Rows from block 5 of the decoder of a small segmentation model, named by matrix and row number. Rows with one number belong to one channel. Each number is 128 + 32 x the weight over its row's rms, rounded and kept within 0 to 255. All counts start at 0. Numbers have three digits each. After the name is the row's rms in percent of the matrix's.
After each channel's rows are labels from the 100 images, of 14976, where the channel reaches its highest value: "responds to" is what is common among them. Only what is clearly more common there than usual is listed. The data: made-up waving flags. In brackets: how many of the 100, against the usual share in percent.
# convs0: first 3x3 conv (decoder.decb.1.1.convs.0.weight, 128x128x3x3, each kernel summed), inputs 0-127
# convs1: second 3x3 conv (decoder.decb.1.1.convs.1.weight, 128x128x3x3, transposed, each kernel summed), outputs 0-127

convs0.59 115:140111064138139169147134139135156202124114134120103136127115218053092196134122142161130112078126146127099123119131139083136113126168110088080110094136166156081093147087090134185144011155171133108176115123122172100164145121130150174094144215151111087102124103113113081127119129116165135114095155120113161159114119131141137117107156142073117137130134172112155084079153083173152090135085
convs1.59 097:126158134147114143116109148138076050079144137107143133155145114177156131156156117116168177145106133185139152138096045136119091099105122126124162049124158131189135158077132124068096136122084119114162123128121125196141063107195090138147151072176138182150125064107144152183137105149093131145131081145114093144145140080138165164103100103126115063119134128127146207113157091081163109133162
responds to: black (47 vs 22.7)

convs0.102 101:213117141124133106123108143103110103107178188138130170083164097137148086165148103123156090105090084087118157106157160107149092109154143157158113059124148097153173107120152103148140148115086176118133127135253134120076163102143129141108162181133117153066142113159139139126095116082117133131111212103117116150146097129063139157068124124152066111120163138096113105047101127118154151155142
convs1.102 111:114095087160134100166108059138028103136143144106123128175117154153040107097055124131110156148182103091136144166106139093084121139112105139175084172108135117090136157118094082139158148136155114126132142101045121169197128104097122133149114127166157123126119170149111141094191091152132091141168048197195137118153158111106104163165152114108095141119128137132154104114120149117141083103157
responds to: gear (40 vs 7.4); ring (36 vs 7.6)

convs0.64 107:110178131109177166137142097081044154109100138134084114099106165188156168155105142120107120144115114097172108113101097106134114175092071111093132115095144092203091114112121167172078143101110198116140142122119139102125061120121171147064132131156144216136074133097136071120129121140091108102115154099117149102127119125103169110112127165120063119144106081136114123096191192116098147121198
convs1.64 122:102113138168136138092158125122091133135151150145104225148161107128120108152146136100110128136139147152120107136198122094111176140128155172149075151130068129104121171135166100094123118115155073216095087123137129158123116110107103126123158136149130030117143097065184149137131128154143159210149115167140122160164131143146081216146135109056166164109203134154092137111073137127140141143096
responds to: ring (54 vs 7.6); triangle at the hoist (48 vs 6.4)

convs0.17 104:111078116125182208137159170142123157182150163135150132125131115113092156165128128126187168137125132118110118134144161220106101071085127120097117112117114188139104114150126094144137074093127107107124014076130109128039170122126101143158150105141119132116121112144093115112140111103100082120105131116119173107142125112102133160142073227120124102112143089135105151113115127148067060151187
convs1.17 084:114191105127042059132089139149167115143139122092160124112142115171119124071152105110114132126106095177109137114109111073138142166195132149133158118111100108149123134072108147133130155159133157131146234226093120127193159145152145137136115153112127120126106106077132161146133117168190162132106127147128107122112106109183136097136163025121129146095117134118140120144136146140203196101079
responds to: yellow (66 vs 22.2); blue (62 vs 22.3); emblem: ring (25 vs 7.6)

convs0.81 096:087133146107175158120144114139103143184132106141132122135075116129104185136117100209164097123134113141168128128176127173161118137181125109115098133094131100136128158116150124160152203131160148144129133106128079120134164160133122156108123130084146130145117123122169146104139138130104100125118112130146129086088120130073147151129043244210134105042153088143064141115123135171066121184208
convs1.81 074:089152149189127106128099153098147120130179154057119133171164146107133119143126166039068148114125080117132143102130134099153135157138094126121117110141146159134170105105082161101198106136086092119104195155166154131225087113110143095167129127157093144143121157147119089166070136148083144113141129090122127157137060094159113092141139071065145156189078149134139121138144188129129178143082
responds to: yellow (61 vs 22.2); blue (49 vs 22.3)

convs0.92 106:114141072098138146159137141124170179106112080121107151100093109129182094118116154112122114141040122124109140168135113123163094167137102134063179169097144141104109077143130133115100070083031110080121165128047124101141102144094131119170101091188095124141146139073195172107146101112142102111126132096114140106164116089148148157145135125088086097139115139148119182058117184113104084184125
convs1.92 106:097080112151131148147066097152057080102108132104118045158150119110083162123096123123121150145181165093149132120182176089101135127126124091152111075136160108175148146141098160104151120168214107105083157136183143143115100062101123175070151113053165098152157104153148095128105124179151100170148180167144136127139137165118091187115136108130170103144119112109135061135162101143105155096143
responds to: gear (70 vs 7.4)

convs0.121 103:108135127097105107107127143119110123204090108185146117084154132137100151159116118124147124182104131090144193122119097123103106121130141078133117186152197110089096097071138054104174130138168143065148060159097128071115136099115107108130133121129136150064112097153146083074188159214153230112109100086145143096124133129136153108109140133159143121121105144133141091081155086128119065110144
convs1.121 111:124117139153104129109094142160144104086088142119107133123085130140148124101130139061133110097164145161213153074052155139101114155159148129143095089059127080107112154077170163124106145163129128166153116113138122157105078132176126113094144171063137163165155133139152045124110114022070017128131155106146107113104132112120129165173162108111133083100081138129153126119127136143114101144133
responds to: border (55 vs 6.6); white (49 vs 22.5)

convs0.55 076:150133130112175132103173124116100134083136117117151091129120134152155204126126113112110145211091091122154208055128184110201088168048117111133133142126124117149081163099134140121150146109108083095095157140097085100123139110097149129108108087120162128165089179154063107136147137099139100131101115125162074125129125057050149162125081112108121122126134129131129150130149128123107177117239
convs1.55 077:134168173122131087152067157129132166157142137160135185118099151112128083149166110097182140105103144114086113167153086159093172116091145099086129117155125122154145109120198161122061089169129175130202097124120132153114180182132155169156135123154041107129144132064136186135118124175139101127135140127124192114144138137156118134166156147117157144058166094118109202131151169098150104134051
responds to: white (49 vs 22.5); flower (47 vs 7.3)

convs0.44 098:078133079123172156167129155168081118145059112128110169161181164150188088145093109168154115092110165114126137163107117142134197146111132070187124096062136115119092124132108144163146145126105070061093147141212101178146144088128115133145150149101136229113118120135130133066116121127167101163151091139116130169165147139105123111124172152133104162130152149117178172071177153124088144123120
convs1.44 089:176119182064153141103141141115194157128166146111087127092064105132100153093160117083101124108154150085155087047093165172106110114144176188123124123115109149167116139111103181127143133189086083152137130133103170092110128178093179130147126123115140047096184102155117136170145163123117077150098120025137156118071122164132145141157129146152156149156132146129134052148132142104154118119136
responds to: corner square (47 vs 6.8); border (41 vs 6.6)

convs0.82 076:155148106119196152094150118141119097090134089137141116131129161169115112123161089127105125103151132133156077110159076111191088115111109148108102111113116172148086125040139086185046228115181104088113177115119094086174106110145157049134124158111109122149137121075170122120120110084111104105117105092082145123149134114090131140130122107066137120122112161131077135104110088124160224150121
convs1.82 084:119173167141091069081126140085096172137172107141101133139126101139165155107122137093167122111104145133104143134128113120084129150080110115155146182139111121163086161115140132041090098119111145123166093154129162118123133144088162224106109059151087117102179200185137164133128154084174141166163134110119138119156141114113150097136140142196130174116169120152155217160160180128063103121089
responds to: red (58 vs 22.7); teal (56 vs 23.2); flower (34 vs 7.3)

convs0.42 086:120093134112119110129132131044110189088094087109119143147121183142127023181164090116060130111158133120172111148133078165075152106141122137115127138140126131160120089138120118122112099166139106147092174145103172105159121110127144111124158174118143101134138142142124131102107120128146139122126113121101109129163223107147255148133071087075119130089128104121045123142112090091155097137091
convs1.42 086:163110105156111119159066094182105081115160155145128149149186110124134179083160084165089101124147193121114134116084153093146109125075110123124137153123153115083144127063153143141099173093168129129183107132177101169124139103165119115152120105154126161097132139115072146146173147159159106115154139140085185091106067098144030130127160162184182150198146140125203110116121110145170169109116
responds to: black (48 vs 22.7); white (45 vs 22.5); flower (33 vs 7.3)

convs0.107 105:128138139035124146071193148160146155163157133094153153104125099077158108155129111115190205131077142138128140131117115134125161140094163117192162153157150135130166145135118188128070039117149087212100151124171132108136124115139139095171153071143104086170088111118103150144182165107168158152146178178093157162160144157128139123136134130144170159154142109142134152129192158114138166137166
convs1.107 130:150135160150095143148021122086064120049112138141107082154176164140145156158173133157133092132156125133159115115121126113164111128147120155096188129165070059122151133100129109157169155145114126115155060133105121106149106122146072151067084153087166176101137174141104125168101095151116113122087048047103112057115127123114136114143154156119119104116132146135115118088128070167079099136126
responds to: star (26 vs 7.7)

convs0.19 071:082153123140130116111150109135096064136157112086157153139093161119125050210106095091125115142111118128089075157116141152146124127155139121119090115118107126084157157187140137112158177172115082087173173109089087117170167098142174068148103126154101120141127180128130071108138120168156122146142139131178178136125037109119073134164173126043138135219106099140137104087137114159117151137122
convs1.19 068:153139139132161149126130143084192151129084201111113151097139116156087101087183102135113103123148115148140133112177085161125161107122111112144165115078149132142127077069091104089141086088139143109098111151149177182060188150157166151126148110117126148137130054088174184133149156133144134087101132111098090111109195109111183164169084122206111119104115049113159190128136173112116133119102
responds to: red (56 vs 22.7)

convs0.8 116:143083134167139099155101155129153151112125127103159137166096032085125127121141103116116181189075124110109191125159139097124115120049155104108047082143176153089109148099153134104180190120093097145111132130108168102150066104157108117082152027129141116144136121131148147114140147122179095128132115149144123112154130110146116133113149069154141087107117123112090121091142093143154166158232
convs1.8 112:142095112143081134122096098138139119096141115116132133037147145135166185119110111175136132110182056110094078079097107112151144096180109099157178150082094166103151086160095113143191107116124179095116127108103126129168155121072093086235078180096112119110097157155113117136178131159129150120131102119106114141157131145093095130125082119147178135153045145167135131108166172147089143168119
responds to: white (46 vs 22.5)

convs0.98 101:118167071094109100087095126122125120153103139156095172146180149223196081146111134129150221137136109124123155114139117119170075157110154102098156104108083153099099069115141068152111154186157164127099133128177120170114091164177156112141108127154115050159096127115107125088144110129143196126131100090104135086115150125084125124201141131139074144140155134085143115056148094115116118139160
convs1.98 112:111156103110140138115125148146167115129169110089187079130058116126072119155104137146153025089117165092100122170122121118149191142110182188132060121131131103110089123127140116133112135091101082120151161147107110106113107105112164155107131111141103153088204154098164142138050188101104100124106150172114098195116127116143131093072143145121164095176096102172072102194104156146151129146099
responds to: ring (55 vs 7.6)

convs0.21 087:150120105078149099086119098092118132136036142091172105101138078109162135112141166120108127112095146162068124142118211110143160124154103097156093140130123105122059126102162109134148168099121103058082153110155090211099095095127103129088115166075168063100151135111135105144107101110060099109094215097112104147135104044125083107109149111152148123113138109104116132103117100128121137173161
convs1.21 086:154148126132115137143130089142119113114195150175114138171068120150079130159121103168140122128127123127102102136141195176094111153132190154125084082120082121133134118156168107096113141183131158100146164180165132092153121150104222116129146107153130139135109122146074126088152084134165166146153045165153116077146080214125133080140113149142040140174136089121144106204114125108117145100090
responds to: star (39 vs 7.7)

convs0.51 111:159120130119135138138122172244102150129167142133115113118130144119139036191108177149068120165118112129156125110120096198123162092118157129086153128128114150121116120089134113147128110022146101143164113123131188121105127130096121088133107123131120121138125109138037127132118143117141131117137113114103159145119106116084255127135157188124106135157145173120127147116129125126099088131159
convs1.51 100:129170146107089148123101128007137111138122138127197159136141164130131180081149166097171126127141075169101149152122166079172074167145112147107167134156144109140179148166156152071138164192124145188074133150104032137143118160137106176130093135111112135109149092145132138146129128165120127138147144171116093139115175100175051138113114060136109159079140111145145132118153170110161145158136
responds to: white (50 vs 22.5); black (46 vs 22.7); flower (30 vs 7.3)

convs0.123 091:111127115118106117104082131084103084158114169182156100121168116133091124198127170104158148073118142099170138094115060167116089127196154096114136165147146086087105115111174093145183039153180094173118113125095152140132117079137127106147167174180131114100074132143125097041130172135086205085079097133155100087134138147122138113097136138126139122169114146117143137074157103152141109106096
convs1.123 095:192120113188111068141031135154175163099145117105090112169104158094182106127129093103143111143159110149169098127110154149091092112138123124173116115078154105122174115110124160132174116156150158137191094097158126129162073146150155130064158129109188111158118122105106111167151087089083007113170107144132133124102143128103130135170141113106135056116143127081116145134161188098110114148113
responds to: border (69 vs 6.6)

convs0.37 107:180136113096132118092105154148225121136100135109095132097159155159089094151126120154136042146102099118110153097121100114137105184146062103102105147048148153144094131104133093108177202104125164105169089145127139098121154097137108122084115118126135199071110139127110077118113057170104189079107097083152127102130135164121147109112118139125124121120091126135149153106207167101117176168180
convs1.37 106:102122143131117100116165133111021095144126102110084158114170172141091124079108108064153143131138123155157125110165124139088146078131184151161144143127115108141115139135106084124105125116120055114117165104099121095111084143080113118173113128060126122142191125103184159123161164100117170134136109058165108160118146081129074104085208139156133133134137111152177148167070028096115106123112
responds to: flower (71 vs 7.3)

convs0.3 108:135097120160157051120159114093129113109127081123135124136117169132131121196139101022111102161122092111074175065152122160137114109137134135133110133125131101163118145109112106076094145127129114079170182075134087134196127138132131123135121151120113126153121152226133130121136116130120113132131139123098141107113109110106104123125159072072136135225132151140195135119133080016165190112140
convs1.3 100:138213137120123105125103109161122155164130141124106172106119059103121135070126149202175121106120131139175121169122129134131148108124135109120119144111121145123132133143118140160084068118122124142137040178138138115050138125100150144088141128132140122154128100047131162159151121092137140169116135112130109121174128133116128131129130208187172116023113133133053202155140183173060093139102
responds to: yellow (66 vs 22.2); blue (56 vs 22.3); flower (35 vs 7.3)

convs0.76 103:108155117122180191133136089124118107121143167107125094129102101094123157097127197211175125086123112159148114161153143150129133138131120129125113129147123176127120115127144116187126080114158125158103119123102073100043129107134134071154187158138169131131095074024157124131118109099161105128119124134145130146130092128149144141107087253176125120043110132113061148128119115143130168094096
convs1.76 100:141126147124146082107108147117138171151153125107107147159097174142153138141174070039142159122095135136060113157144101121132123123099142105142149121124171159131135175144126183051094133144088146111181152150149145148181142169078177165150151098180034124143150141206151155138131184139150156119145113120118147108156154084087135140164128050133171147161161178124186184141147151079108145145148
responds to: yellow (63 vs 22.2); purple (49 vs 23.1); flower (42 vs 7.3)

convs0.53 102:015086090127095107152086138159122153151103100075125110166134124146099151112128063110134059149115110117114106125098142098133134107142106095137138113074153112093086144139110073120158126136128148036107117160100155081142104102138183132068182113176116183090118082146123107119142100147103129113081140094195088149163126091161183094153137107139125064105084093112152089083104169128101143101150
convs1.53 101:162126137107138144163129149114127100147119131125143180116172061125183084141174077126087157098091173064164132100120078094111184127117173175130138155129121179104111124104152147163107119108142042179103110075095091148122129084149102114139126131097136075120143133100188122112096151097198156098194142164103132155107101127149107167114156078153155185136161109159070192113127060140109105130095
responds to: gear (41 vs 7.4); corner square (29 vs 6.8)

convs0.84 120:209113122110139162119140118085123149169150154093153129119120112086136148188104119131151130080233099137126152098125150108135115101155108093189133140049114107147123162088111167128130124122094130145157134106164152033106174121116147123174108160132124255171117125110137141123147127133119138143122121115114175098160127160096115154160131141163133172147120147153114157090103101084105175150124
convs1.84 120:052123109190173142128091117131090142091135152135141141133112163140151168111144145121100139162053077157144118126158137132153091144118179155111074115191169164123158094179151076172137122102151113129104153169108132161148128162086108145115138123123129000063135088149116117142123166102095132144103127108101109099106139107115137090106101150119142083128142123117148119198152135109098154123125
responds to: corner square (65 vs 6.8); crescent (52 vs 7.6)

convs0.39 097:205117127107105134138113132108155183135108176124058109102164119100129135146106124091174092167108156097130160139144126148196126140109098185100132129113084063153163189112078109117121139124166194040127133096157072110123126131126078122103075154101127161157119122109095089163029088075097113155106094086113088187146139083107112121120148111130105155134128119125135107141070144180170145130128
convs1.39 097:099157100174100130106138146124077068128146128153162135124155126177105128142114086121101113127183167168135103138190136143094197083121130022119151135144151115106117092124171109144162134131164090169162169130194141181140126145114250108182158116125138129089120135125136090099136200183142160086160138088138172091115121171119112104133124137139155135105081137130087120068164157158109106110141
responds to: star (47 vs 7.7); flower (38 vs 7.3)

convs0.33 098:132125133128077107103125119115137123212043103092144104200139127100129120140140124113127096082092122152115089208123127132117185146169097162137103136152199145106077125098129119096156117079131085131112121127130063117093149162080079176156170157102107141093092122119100161093094109128097162096101116097100115154119144141135137097049126144106135176145097186072106118058128093074089152099092
convs1.33 093:059148158099106155116096119175206094137223140158131189057120145177160140144125207117149130149137151087126118075114096141135080109114128128156122138103102115142121123126117103103151152107166179133153126128090123106134132128102109174131133135139122168130173131080149099144117147155099169183160151199181103122159153119126172151114116086091169089109133153158120162158179195214139113161169
responds to: border (45 vs 6.6)

convs0.79 108:222096085083152119124032164099107126138137131070083146102178110105081124144069135133124095142146161106176169148097118116083081107165144092198121077191150142124133155114159100114125080161226116135148125119155133130116152124163107122154156145096124126200113102127125146163088142126126118139113096108141148148138108097163113102141145106181099144113110078109149131115111018108135128139132
convs1.79 108:139139123091109157127117105129145113107097121160131135133112157166115133126136099141165137133132127131145130085140102190099010111120097135137125146028061135114124154089093115148116157195057208145133155177174148145134106144094164162088144144180159053128121151128097086103151167132047118180137128136109145085127115197114146153125103125087109078150131159138143108102158153123127122064105
responds to: crescent (92 vs 7.6)

convs0.96 101:083096129107128112117050140146159129137089173117209145142118136130125127087139145144164127129195122123121146133142163150129091141112115102124117121168142120135152109134188148129135161135114108120148150122221133068122086080088082114092152124149123127229179143150148096135120080116075131114130131144107087152145100084104145077181139116133152136116019138110160113081030085152158111127117
convs1.96 101:115154039095164137148114138142102127147130132129052132153169140109110111092121145086133130104124130116119174112149124155126119128105180147144073074110155152137113096120159092134125125176133142173113125091054125143119142100165183126125108109209155095039103162107140136105173121088115156120163000147154131129123118125120106124039114139117072107123178129199108104131130113119129111150148
responds to: crescent (51 vs 7.6); ring (37 vs 7.6)

convs0.127 112:169096156100118133142135108097192159154106112106112088137154115124151112116092157137165087108070143097095131101146139133152137087101086152100139116125154104110166115113103141114115150124096162092150134113165144185127136124122132089074096143105107000126087165119072109154142151120156099127105177101106139101182091099084112151104115136124156109122114166127092136078227239134167131124128
convs1.127 115:110111088139098132158085141126085117160078080136133159140088165156088143150174111095085141171212092073115162107106135120115122185155194084118113166080105152114092136128118108107157074129074106098094147144157155099150121090139060122111128134126137166121140100140090177099120055159066123140112134117147106196126150124110131089127170140130150078081153111136164134182101037150178153117118
responds to: flower (57 vs 7.3); star (43 vs 7.7)

convs0.12 105:104133107163160095169103149123082116093063108121082113115102141192124157137100085112118116089081104107145173136126136180123114112214126092116140121084134112125116155137098078209063146177116074120129134129106150172088157132133092131099153236197132184107182123119135123101123105141126129105108082097126164105165118073142128108135150118121112130127105126128139085125188098086096130149046
convs1.12 105:134135072069067127062148128129092130146156153126122141168130116154151120126146135107132102142146045125176127119110157159082101133094098109142139114178087063088139126060157112133158179158117081076127063161095116087116136178099175188118123120081152114063077180114097124103160158156191114141106131120138126114148132149133111064137100171149195150160166106115174132101078136156089124139156
responds to: corner square (34 vs 6.8); triangle at the hoist (33 vs 6.4)

convs0.56 079:161105147119190114131134128043099149160117112132134146119103131113168226169144137048078106147132115125129187153146143053150113141151119117099138150144118118122102142118153139118080101138143108128095121166123106134149131138100086126178112134145103096170104134137100153124140125137117133142128113123174050137063111122104087106124000070078125119212128155115085140143101095087151137172154
convs1.56 082:119123144174127115144117097161131065160157107104085131156119122116122106083166138214136142114121108150116022131143085043124156171137099160126096162148123127152144164143141151126099105074160162061115108102138191179121143188103173185143135139145148149151154136084225170147102116142126140088154082150118133100177121122118127167172120162170177119065142144114137171118122151121098157125115
responds to: black (59 vs 22.7); white (53 vs 22.5)

convs0.43 124:123204117092113065116146050131121132170142142122116142113119134147140131065128131255104122134120132144185138136116134067136105133099130113121102113109137119147122125096122114189122165163123127126136156188135119144165102141130119127123120163112183132138082154036121155124129130109128115154128130126160116120219104124096123123136164153153115129004147152102099125128140094138075214101129
convs1.43 100:102107154134137175136121207100168109115116155142146134115118147123103134157175102046105162127143097152047160098120136173153139163133128186102119163077107117117122118149161109062137133101132151139152127120099050102088141138107109130124137143156038099126155103217142084137112112167162098144105169130155109126111117125138153127118109118110112150248133122124153169125117176093195076164138
responds to: yellow (62 vs 22.2); blue (51 vs 22.3)

convs0.88 093:106102145129086117106126146086099098138145117109146141148135145095121153217158170170157154082132092138107108125138160110081026136146128111124132136101121119139130157167120113074207106175118121129058111101113014110076137112137129146150146110115112115121112102159104120134123116136122119129121109123165222117101139141151016122135179140082164139164144107147192144118107104115183110116155
convs1.88 085:113185173104145089131141145121164203179140135115129110104156122099117125081100088091110126156070129143115106116180083107167140089094155127123119072131125108105128148130106167130068165093123106126177158160118211111172103129131147106121099151082116097171136130090162077171122134141122159074093121163144060151191124154120196134161071089163099080088135133149072141190167159125080148130137
responds to: white (52 vs 22.5); flower (46 vs 7.3)

convs0.1 086:120057132098097160126118137139103122091109184131130150095139136128113182131139229110132115125132124109168255131151094119153078127118090129139111128155110156114128156100088164141197106075159132118085122183134078131104140114061129093138098116128117118141123104133109119127113120130114127127147099114255123131104061149083100130112086103086140129117126078109125157122110120129130105146141
convs1.1 092:116144145169144104169108175095108085111169046164110112167157143135173102066154053216106112130148171142050063116126158088075119135121158141159124098129149161096093124165150112172118142120132149081164138085175171166166159122175122132134198119124150176131153188148153132114164147105124110116130133165087140139114166111115111134102154137210158146162157180132115137161151112157126164131119
responds to: white (58 vs 22.5); black (48 vs 22.7); flower (35 vs 7.3)

convs0.11 097:199108096116112102124025132124141140111183117089122076155094138114180131121137148145144094124117070165094139168185152159081127120128153230052106164199148108141096131159114124101144120112075136120158128152051107193148127128107092171145147133116116177179127113109124100054122123097128059089189117136131111104130099128141158125173135159130101115130128169148123144117086134131146125139110
convs1.11 102:065102105191182130145199120116143128097114124130137165111175165172091088076114126157115110123140177119128107109099129118105162180126165059128111125065112119103134101137158099143146131119120161130075124154120114042125114147105160095164121129187123094133180074128138128155044181191066200183082145119126109148118123120104143168090115078089151164161135092141106085102145130119101122107134
responds to: corner square (39 vs 6.8); ring (33 vs 7.6)

convs0.74 102:127142079086157134089126136092106110131074119118070162143077141061122095119126129130139055139159143110102131088125135153155161161070147153150178098117136087152144129091109110076184145161086109066081156131120116147083207125119105103142179037096134173123119096131164112140103137117080144161082100081194171104115077108092155134112107098100152124084137094109094121084101170129096124111166
convs1.74 089:113085157157174082169152114124188174133157159099172129118150116109101151130122094138124098157115143083148108160157137139079173119152120098167116103191170165101152153169131141145115100086152180137121150130141146097124112152153176105105126156154126119066133100092157165104112165184119152119255135160108131165153152165161111158127130170149157161122124178125162169172157116173185194065097
responds to: star (35 vs 7.7); flower (29 vs 7.3)

convs0.91 093:150153076084110122109000122182083134127165150075166162126131093134160113163139158142171143089158058183081154158123164171142154092141148077093113153115168096132147109127137076110153143153161080141179126165058121068140127098116116116072172116114160087135089140116135117183086155148107123122129106119145129084152134181116149121136174136133085160149111174179157148152139113149152166132137
convs1.91 095:086143144133108138128201147105200115137093118176076088084138087157039167117214078100120086123106142086150124123127107133167075113149129104121163093154125170167155160128131159139154141161147130119101119094108156132115105160111142124135161138133160116094120036159158111029165145138148133184112087078112177144111127130153124155110161109100154068108121111101108132093152199105124110097146
responds to: white (53 vs 22.5); triangle at the hoist (31 vs 6.4)

convs0.101 099:097118111099113106084066129166146185077175108073121058147106105155158142109169147129128039136117139113162158106150131145128143148153115080109077146079119081167129147137150106133161102129151128141138123148092087097113179099097143140084149110181098144085129094127171140125129100067098165045111120134118127198134157100093139086093155129104186167140086146128160168083124203070134159132112
convs1.101 108:137119163093114138126197165109144130176110156149158194137129154176134176189152107143110134121060121122127137134080128093124132111123124162106166169138088134118094123124144115094099116094099152105126097096100184168121076181167131087151117142069124096138150162145134159178187167141199150152158124072125094018123147156132134102144133107175066118080163111135138123145057076140150130168113
responds to: gear (48 vs 7.4); white (47 vs 22.5); emblem: flower (25 vs 7.3)

convs0.122 117:237126137183127158144112120139105149153109152091091122093123149155169147145117145134135099196177138108112130140109103108132107151059132115141077102114175116166130113111115137103171171128151169103140145126168134102121049129139101120184133075098146128178161138113140099106136114120121180150123108082124107099100133095113089148136147084154109147136127103116177110084136000134094113152187
convs1.122 112:055181119097132115125100127129109105152181083158144151119179160120106113189115143113151127125105081076174148127092141185076059148142116127112132177126095059108087127059141081143095136126126130159181132121117123061120149125162139110037089178184136126070110111111093094121092146104107112129090079175157125151074138148148180118120147121111144078145124113129132090133124209161112128127127
responds to: crescent (75 vs 7.6)

convs0.41 098:052132077131108139136078137089116188146103137104114157132144141190127163139115112125107189156128084101163147153197164149175113125144111049048121069102135156102113104143094076128175115147138092141123138151131178156149090120140221164087134119087109172104097146140126124086122106140146143125103135132136171175118159112157127093119169167121108099121126161156142053079128095154144055103157
convs1.41 106:187117119153139115111116136097140111121137146126118113141131112119138097156159112145157086121163098210134143119098143124115100139131092177157111153175093093138108157069144100159181154135159135132106083160133125067153107187110034135131130147148143146130159163094149076148170097156038099090135116151092084164184140182121147147188154125100085087150138130051119146193110104129057183119132
responds to: star (63 vs 7.7); white (51 vs 22.5); black (46 vs 22.7)

convs0.69 109:163121102134158150097079131122106126122107128141097123064143143098177112106116141132107115120255160173135134101168141095119124139145101121134136131106167155109104109127105091126161078122172154102140141113161111152107139094124115115096133116220118100172117108100119077167170089072064178150164104120081131126103129102144119114114151121156127041138075100096118090089082066109089133111107
convs1.69 131:139119053137106169157129156128156100189106091127141113138075139097127156097078167128126144135017139066103147075067105088137076097119147127175127134120128157117137160115143147111118111096124155095109113086126155098115102126141084117156081150077120164090170113126118171104077122182236166146092172133139099092137116080080139144147153115117143191106163155196127127153130131131119117097114
responds to: crescent (57 vs 7.6); ring (41 vs 7.6)

convs0.61 094:143110098138099108149150142155116117119064105123121160128171184108149118156132142123163172109090078145214134153157149126147112142102182112109138124184147054144124099132122167141158095116164071121161119151041203123093150119141131163150086090070085090177140147101088127116078098194075102113093146105092144119150153089106121132135152141119115131155108150140133162127107050126124178174199
convs1.61 095:157158142073119174101127131112073186105190172122118075140069099097122180118143114143104091143135171059099078086102133066122128076164135146154118082113141153132088148161116117084103116151132114131057170112188124159117084124158144101140127160095138138136129138155110153139126139094211120186148114120111126115133123125131122086176110123119160193123150102121166060106105041140126088151065
responds to: black (55 vs 22.7)

convs0.27 082:133176138116117117157092119121201160064132120119071139107057136156145142146116147135141132114092066102074130143125168157126068170125124093114111197113102183126070115170102065127170088159101098166156106123081153096149098116144175120092151058161140117062133144135118101120102099142162135081080082088162114214108139090162172160099146098135119146113141127080148135114147136175085145130140
convs1.27 087:138109059161114128134165156144036134141150196171179123161142162109168119105162157091136128141102147153180137104152200152144144143140139130133191111163173049137168106145141115138097121150121089072146153083168085100128119132131111122121123147094063156185134098177142146113088102078150171105162188155119135093144127092119110077136135108185129092102125075091160174114075079132142148144117
responds to: flower (73 vs 7.3); star (25 vs 7.7)

convs0.22 105:152125109141124111111079109103166111034189139151112152118156111135104099133135095150115059149160134117105140150101166155157159149122148131148121237124063081155102147117159131141144136132094044101116124116063118102119129154133180120136096133094167120164113147126110128044097133071128130180088197108131139108122083202137107089142156176141105123137116157153163117163098078120139077091137
convs1.22 112:131126108150110133188186121128147126074026108178167107102085126132111140137165102103049124172117130124107169178150133092137146138167138164071156048101164144140160137137109132092126104099159187108096156096084105145131154114141124112093126144126112128105091140133133107218126087138133072049106090075185124124127139116130140125068136121111153172123050114110135131092103143120141169167106
responds to: border (29 vs 6.6)

convs0.94 104:145111127133102166131064122120113111159124111131068154063154073137088103164212147130127117107110037155109106090112136111159125106130141079197146131121075107112060134134217161115163132125148091184115111159178107157155177119131153122124127089118125206135157102148134131096075098155144063156136111073102141088179101103130135118083087098156101094119169144125143129159112107124108169119100
convs1.94 096:131135080154145138103103114139150103170126132097189094151125171151105145114044083118076186137163165075163116108093132088154097123138112141064133079110175203135106137182038138100111105125078149096096156155143164102111105159127147120162123131140133061112120093133144112126173108055103152126124161190148102165140128138131133122182129128147073115101041099090094101116181145122114133134125
responds to: corner square (62 vs 6.8); circle (27 vs 7.5)

convs0.89 102:203155061117154133148130114103127116132061109103155129084125176088122143139162110108129072107165124095121154110089136129162127133123154092087083128188065157146143111134113129155103157162107012072178114114170097097117076130146120100174143122153137118147121139135093164097145176129194103131125091123113164120144159126104109141118126115144152185102204128166136205157135052158162142110137
convs1.89 108:065165167146138101085142146113116142138163137074120115082145144124166119146089134138145091083125163161132160179149098167163168172136090093125178087113112106169135153123112108154152116128160172170101145174103123143120122131108085127100173110190137102124101068161119102180151098111032156177098130112116132112127102197139134147077125174103099088142057203102125112087137206109175121123142
responds to: circle (93 vs 7.5)

convs0.106 102:078109126149121105105118142086115136137245123138105136122113145088127126160141141131117108093136157084147125115123116074159085126167096132217116135076070114086126154105171077151104096163199157052149156138119120111131189154111114089145147201103080140119206118098187145131175123154132116191150105109142149098121146110121124084163102123163112140093109147104130109102153057156145102133104
convs1.106 099:122201112115133082117138160135103127050044124109075156150111103171135145182048140137105102128082160153169150086101103117128168154103129095070134107116107100172048150112096161122101137154107145177150121133139159148126116107113128079147141106156142111132091150141138131110089149103131133134062149009109114128109131123124113156134201132071092133172113131141103134172101153104127054113134
responds to: border (51 vs 6.6); white (48 vs 22.5)